Weights of a small self-supervised image encoder: 147500 training examples.
Rows from block 10 of a small self-supervised image encoder, named by matrix and row number. Rows with one number belong to one neuron. Each number is 200 + 40 x the weight over its row's rms, rounded and kept within 0 to 999. All counts start at 0.
After each neuron's rows are labels from the 100 images, of 14976, where the neuron reaches its highest value: "top examples" is what is common among them; "peak at" is the part of the image that holds the peak. Only what is clearly more common there than usual is listed. The data: dashed paths with two dots that lie on the same path or on different ones.
# fc1: MLP up (model.blocks.10.mlp.fc1.weight, 1280x320), inputs 240-319
# fc2: MLP down (model.blocks.10.mlp.fc2.weight, 320x1280, transposed), outputs 240-319

fc1.395,175,212,139,134,247,203,186,158,196,174,201,184,125,269,211,176,120,136,294,238,138,108,220,224,114,272,187,209,193,182,175,188,155,216,210,176,122,153,181,200,215,158,191,166,217,167,163,194,226,106,162,191,164,206,227,224,234,210,233,173,231,186,218,138,138,201,228,165,153,210,187,163,181,155,275,205,180,170,231,180
fc2.395,168,191,185,155,253,135,258,177,164,244,144,216,155,199,238,242,250,217,215,195,183,135,240,229,186,160,329,206,165,137,259,161,195,189,289,175,156,254,175,174,130,297,171,204,220,167,184,130,226,252,235,254,208,200,201,195,241,231,185,179,241,178,151,229,175,162,219,123,233,241,192,184,220,175,221,162,199,168,143,208
top examples: many distractors
peak at: middle right; centre

fc1.526,158,192,220,217,145,227,148,124,238,204,143,180,192,183,263,114,291,223,230,235,249,180,177,215,134,195,209,191,156,187,160,235,183,200,191,260,162,242,194,104,235,114,218,197,214,178,243,160,179,151,253,169,182,183,243,170,271,210,255,185,176,89,99,202,180,228,241,182,208,216,176,243,279,152,174,284,142,171,184,210
fc2.526,263,217,173,173,109,263,206,260,176,177,216,178,220,195,192,214,106,160,194,225,180,212,153,208,204,175,105,189,245,241,168,183,186,207,149,232,149,65,203,178,235,174,241,197,191,183,195,235,243,225,195,160,234,206,214,203,109,192,202,268,121,278,252,180,195,236,170,244,203,102,163,209,184,236,135,141,235,242,202,212
top examples: short paths
peak at: top left

fc1.458,129,151,200,256,262,267,190,153,214,148,200,236,232,295,202,233,173,265,194,205,117,217,223,201,265,211,242,173,244,197,237,212,192,203,155,195,244,196,219,234,188,267,246,200,197,176,231,208,278,198,182,184,147,133,195,144,211,158,160,199,139,240,245,242,178,212,215,188,229,229,210,206,187,213,267,176,202,104,232,241
fc2.458,184,207,195,201,312,208,217,215,135,262,164,200,276,168,185,168,248,183,194,178,263,154,201,161,254,189,253,180,156,187,157,169,248,271,225,166,221,207,221,182,166,294,192,134,210,239,222,179,205,181,159,235,187,134,170,235,243,196,130,157,237,135,181,235,198,199,125,158,162,188,208,215,182,147,252,193,251,151,189,175
top examples: long paths
peak at: top right

fc1.392,214,251,54,213,157,199,216,191,158,138,240,116,211,280,195,208,203,141,163,167,227,209,182,129,218,224,165,194,179,134,214,249,209,166,223,209,231,309,226,236,246,240,164,223,196,136,211,240,170,131,182,157,139,173,176,206,168,242,161,256,268,194,205,234,224,169,143,175,205,229,219,273,179,169,189,234,197,233,196,169
fc2.392,194,183,186,192,250,142,242,197,207,224,164,179,169,192,145,283,278,171,160,202,209,126,242,225,213,252,235,153,198,162,220,172,250,257,201,158,214,305,183,221,138,303,103,154,213,184,219,143,190,193,183,288,215,210,195,210,228,249,234,130,232,195,77,236,200,219,218,122,240,235,203,216,218,229,296,180,232,236,170,135
top examples: many distractors; long paths
peak at: middle right

fc1.65,181,243,247,223,301,164,147,161,188,194,248,196,184,238,235,220,151,201,182,219,241,233,158,127,140,136,97,123,178,210,200,131,226,209,192,230,137,189,253,176,223,227,162,200,159,257,228,159,203,213,226,316,175,236,230,211,93,199,162,199,197,218,107,182,231,221,197,221,257,156,184,204,199,214,143,127,281,196,189,194
fc2.65,141,135,175,210,196,248,177,219,221,160,128,187,180,176,141,214,169,125,166,256,203,215,220,245,150,201,206,200,229,167,255,156,185,232,142,221,218,212,194,234,192,220,133,241,227,210,160,170,200,202,243,165,212,213,230,215,223,176,221,180,220,250,202,110,198,171,178,138,281,137,145,236,170,242,183,209,209,191,188,236
top examples: many distractors; long paths
peak at: centre; middle left

fc1.478,203,248,236,184,255,172,155,177,225,194,279,213,232,225,264,207,163,178,239,162,205,198,210,196,165,148,135,192,233,184,251,238,161,242,183,221,214,234,237,126,253,121,152,190,265,181,154,203,255,206,234,262,230,228,155,167,206,181,226,256,164,148,210,147,166,215,157,141,202,275,137,167,183,162,190,243,191,145,194,216
fc2.478,243,214,147,201,187,264,181,262,243,145,183,164,231,190,195,227,188,192,164,192,185,243,174,204,175,155,196,254,235,221,146,218,153,150,186,237,187,136,236,166,205,189,222,233,179,259,205,280,209,169,186,115,163,181,252,206,143,172,210,217,168,261,216,182,197,237,215,250,204,122,182,229,184,192,142,228,188,212,204,243
top examples: many distractors
peak at: middle left

fc1.750,193,223,236,229,244,169,246,196,240,277,290,248,155,186,227,168,291,292,212,215,143,271,269,168,284,228,217,252,109,187,196,203,185,130,144,260,223,232,187,155,150,208,147,116,266,183,228,162,249,233,260,209,153,211,262,139,142,228,296,174,162,222,231,224,187,223,130,250,209,230,191,108,179,176,230,153,181,152,196,207
fc2.750,177,261,184,217,241,153,242,200,157,251,190,198,124,231,241,202,229,218,193,172,214,226,229,223,219,217,133,141,169,163,207,257,234,223,233,180,153,322,176,185,172,225,220,194,168,201,182,162,135,178,220,250,163,215,129,186,279,271,238,165,222,224,222,247,184,189,276,186,206,206,188,247,221,228,232,178,199,228,253,174
top examples: long paths
peak at: top centre; centre

fc1.42,171,192,286,234,228,215,264,189,215,256,224,196,141,241,204,258,226,212,141,180,206,115,210,170,217,166,260,149,209,148,194,157,141,217,230,198,225,180,230,225,228,235,281,176,108,196,161,191,257,245,145,222,199,217,247,196,180,167,223,91,213,186,224,240,167,184,224,130,228,120,275,276,203,177,182,189,198,151,146,225
fc2.42,155,222,193,134,209,119,183,172,188,239,119,198,194,162,233,203,202,236,178,196,215,135,219,185,223,175,236,216,129,146,201,222,183,212,293,133,211,232,227,224,105,281,227,198,178,239,216,190,165,251,156,206,193,154,110,172,278,237,209,176,192,201,211,273,187,219,201,192,142,276,215,230,208,152,210,196,243,168,171,181
top examples: long paths
peak at: top centre

fc1.446,238,285,196,113,223,253,153,213,233,227,266,159,236,251,197,240,218,192,175,255,197,210,174,205,193,200,192,199,187,211,262,193,211,231,204,208,207,193,249,192,201,213,245,238,117,205,183,220,234,176,270,199,269,135,152,189,190,199,209,233,166,278,227,219,236,236,205,131,187,196,208,199,219,226,226,167,198,209,204,197
fc2.446,127,194,186,173,248,131,277,234,145,287,219,252,201,184,218,200,288,195,190,148,169,198,212,187,186,222,209,112,110,159,238,190,280,198,165,124,181,299,182,209,165,247,153,238,201,229,194,141,182,258,154,250,188,192,155,196,286,197,224,166,231,196,152,236,218,148,146,170,150,251,191,209,200,201,234,142,195,183,246,186
top examples: many distractors
peak at: middle left; bottom left

fc1.390,194,250,210,229,138,203,155,127,242,146,238,154,184,185,274,194,239,198,165,185,247,202,166,233,173,287,173,254,227,221,172,171,188,163,118,171,193,218,235,178,199,159,187,185,180,235,110,290,135,165,143,195,210,136,205,250,266,175,126,202,212,201,190,193,210,195,68,199,148,201,211,217,178,175,180,205,239,215,133,255
fc2.390,191,178,198,182,212,127,234,164,192,260,176,186,175,174,192,201,239,236,182,129,126,106,233,204,252,180,294,165,207,185,170,198,226,244,234,133,171,258,134,163,114,234,205,119,199,195,237,201,199,249,258,254,164,140,214,206,246,235,221,169,264,152,174,283,160,190,247,126,177,222,221,202,213,149,223,148,143,213,162,207
top examples: long paths
peak at: centre

fc1.239,234,204,209,190,241,175,184,191,181,189,123,201,198,192,230,227,188,172,217,194,171,217,189,213,183,154,221,235,251,197,181,200,184,226,162,215,255,175,188,69,235,253,171,203,164,164,161,220,213,216,235,257,202,159,167,147,227,125,171,164,219,177,221,202,173,181,212,196,245,213,151,133,230,140,252,164,167,197,210,284
fc2.239,178,213,157,232,203,141,228,215,213,242,199,179,155,227,158,160,262,231,205,208,229,153,223,167,281,188,240,226,246,171,232,229,248,292,225,166,204,241,148,257,77,229,194,210,204,176,226,189,146,190,200,198,222,175,185,205,239,182,217,183,201,216,109,216,230,218,220,123,200,183,268,237,249,228,265,205,170,214,164,206
top examples: short paths
peak at: top right; top centre

fc1.126,141,220,267,243,234,260,266,192,183,93,123,192,245,249,170,191,246,139,214,181,257,246,147,191,196,138,197,187,210,166,156,199,229,235,215,166,195,197,217,244,201,215,231,246,251,187,220,222,206,234,201,165,174,194,186,266,328,192,185,143,257,163,181,157,195,193,136,158,198,262,216,228,198,208,188,205,198,186,166,129
fc2.126,174,181,218,173,280,133,261,215,197,180,202,216,223,186,160,188,283,187,239,196,227,230,253,202,147,183,319,185,181,119,195,247,186,204,281,181,203,320,222,216,149,234,167,162,210,199,139,126,231,243,238,245,269,165,166,219,257,211,207,140,259,207,39,220,248,160,231,176,180,251,192,180,172,155,242,225,215,222,215,159
top examples: many distractors; long paths
peak at: centre

fc1.30,203,225,78,204,285,275,243,197,157,295,241,150,199,277,162,206,220,157,230,161,163,252,162,218,148,259,124,276,201,265,263,197,225,192,220,172,187,147,198,175,183,189,117,174,236,200,149,255,246,198,177,226,194,186,200,182,199,243,143,250,151,208,270,118,201,183,223,161,203,251,118,191,162,183,197,189,211,196,235,220
fc2.30,193,208,284,199,154,156,192,151,284,137,242,243,206,212,203,162,177,241,232,181,285,210,152,155,196,213,185,152,165,204,153,241,176,206,169,259,182,197,255,213,181,178,204,263,187,154,257,290,200,225,197,140,247,205,223,239,195,155,181,184,185,126,298,219,155,207,234,236,180,205,225,210,249,185,160,298,160,189,186,167
top examples: many distractors
peak at: centre; top centre

fc1.218,109,220,211,259,188,279,254,152,193,215,256,180,166,221,200,214,223,249,170,125,173,206,193,178,140,227,192,198,223,186,232,217,246,204,185,213,132,184,277,230,218,245,176,198,170,197,186,244,209,207,142,198,204,191,209,212,248,221,113,160,244,234,225,132,207,186,213,170,233,170,200,203,196,108,215,154,187,143,171,233
fc2.218,165,193,261,195,169,224,229,147,168,178,140,179,189,141,196,199,233,274,153,164,229,182,206,190,239,143,240,233,107,167,211,186,226,222,334,122,216,250,212,196,142,244,171,207,235,200,282,200,169,315,221,223,179,182,195,216,209,212,191,124,177,160,216,258,169,212,229,194,167,250,231,200,197,156,220,189,173,162,150,221
top examples: long paths
peak at: top centre; middle left

fc1.752,160,272,264,273,285,170,184,216,216,251,236,172,191,198,231,347,219,157,203,172,246,282,211,161,164,177,182,179,157,158,187,222,196,177,227,228,94,247,227,196,227,176,211,185,183,248,154,216,202,189,262,294,179,237,237,161,208,245,171,155,231,210,182,224,227,187,207,149,197,166,202,194,182,181,194,163,233,186,174,159
fc2.752,198,143,190,221,239,207,202,248,234,197,147,143,155,199,164,183,190,164,185,221,228,183,224,280,188,279,213,169,206,167,200,171,175,228,211,132,229,216,199,169,250,229,159,265,227,206,115,199,218,204,265,162,175,167,208,165,262,116,211,118,185,163,223,160,218,156,262,105,213,225,147,250,189,220,245,233,192,218,187,231
top examples: many distractors; long paths
peak at: centre

fc1.263,297,153,137,216,265,199,213,172,201,241,181,177,207,270,176,234,244,233,251,201,205,231,149,168,235,280,168,199,213,120,262,183,199,150,196,184,179,229,234,193,175,244,159,212,162,191,194,273,215,187,213,214,171,208,196,218,181,231,69,225,176,247,268,159,253,232,183,247,217,168,128,149,239,115,209,195,184,85,197,212
fc2.263,147,173,138,173,192,259,181,240,104,263,152,136,149,196,199,214,185,189,195,244,141,192,236,148,275,185,183,135,243,162,196,203,229,187,228,202,203,261,172,185,167,207,242,225,204,239,182,179,232,240,187,249,120,214,202,265,188,227,185,204,182,286,182,232,178,154,173,217,213,214,122,235,192,198,183,156,174,146,222,224
top examples: many distractors
peak at: top right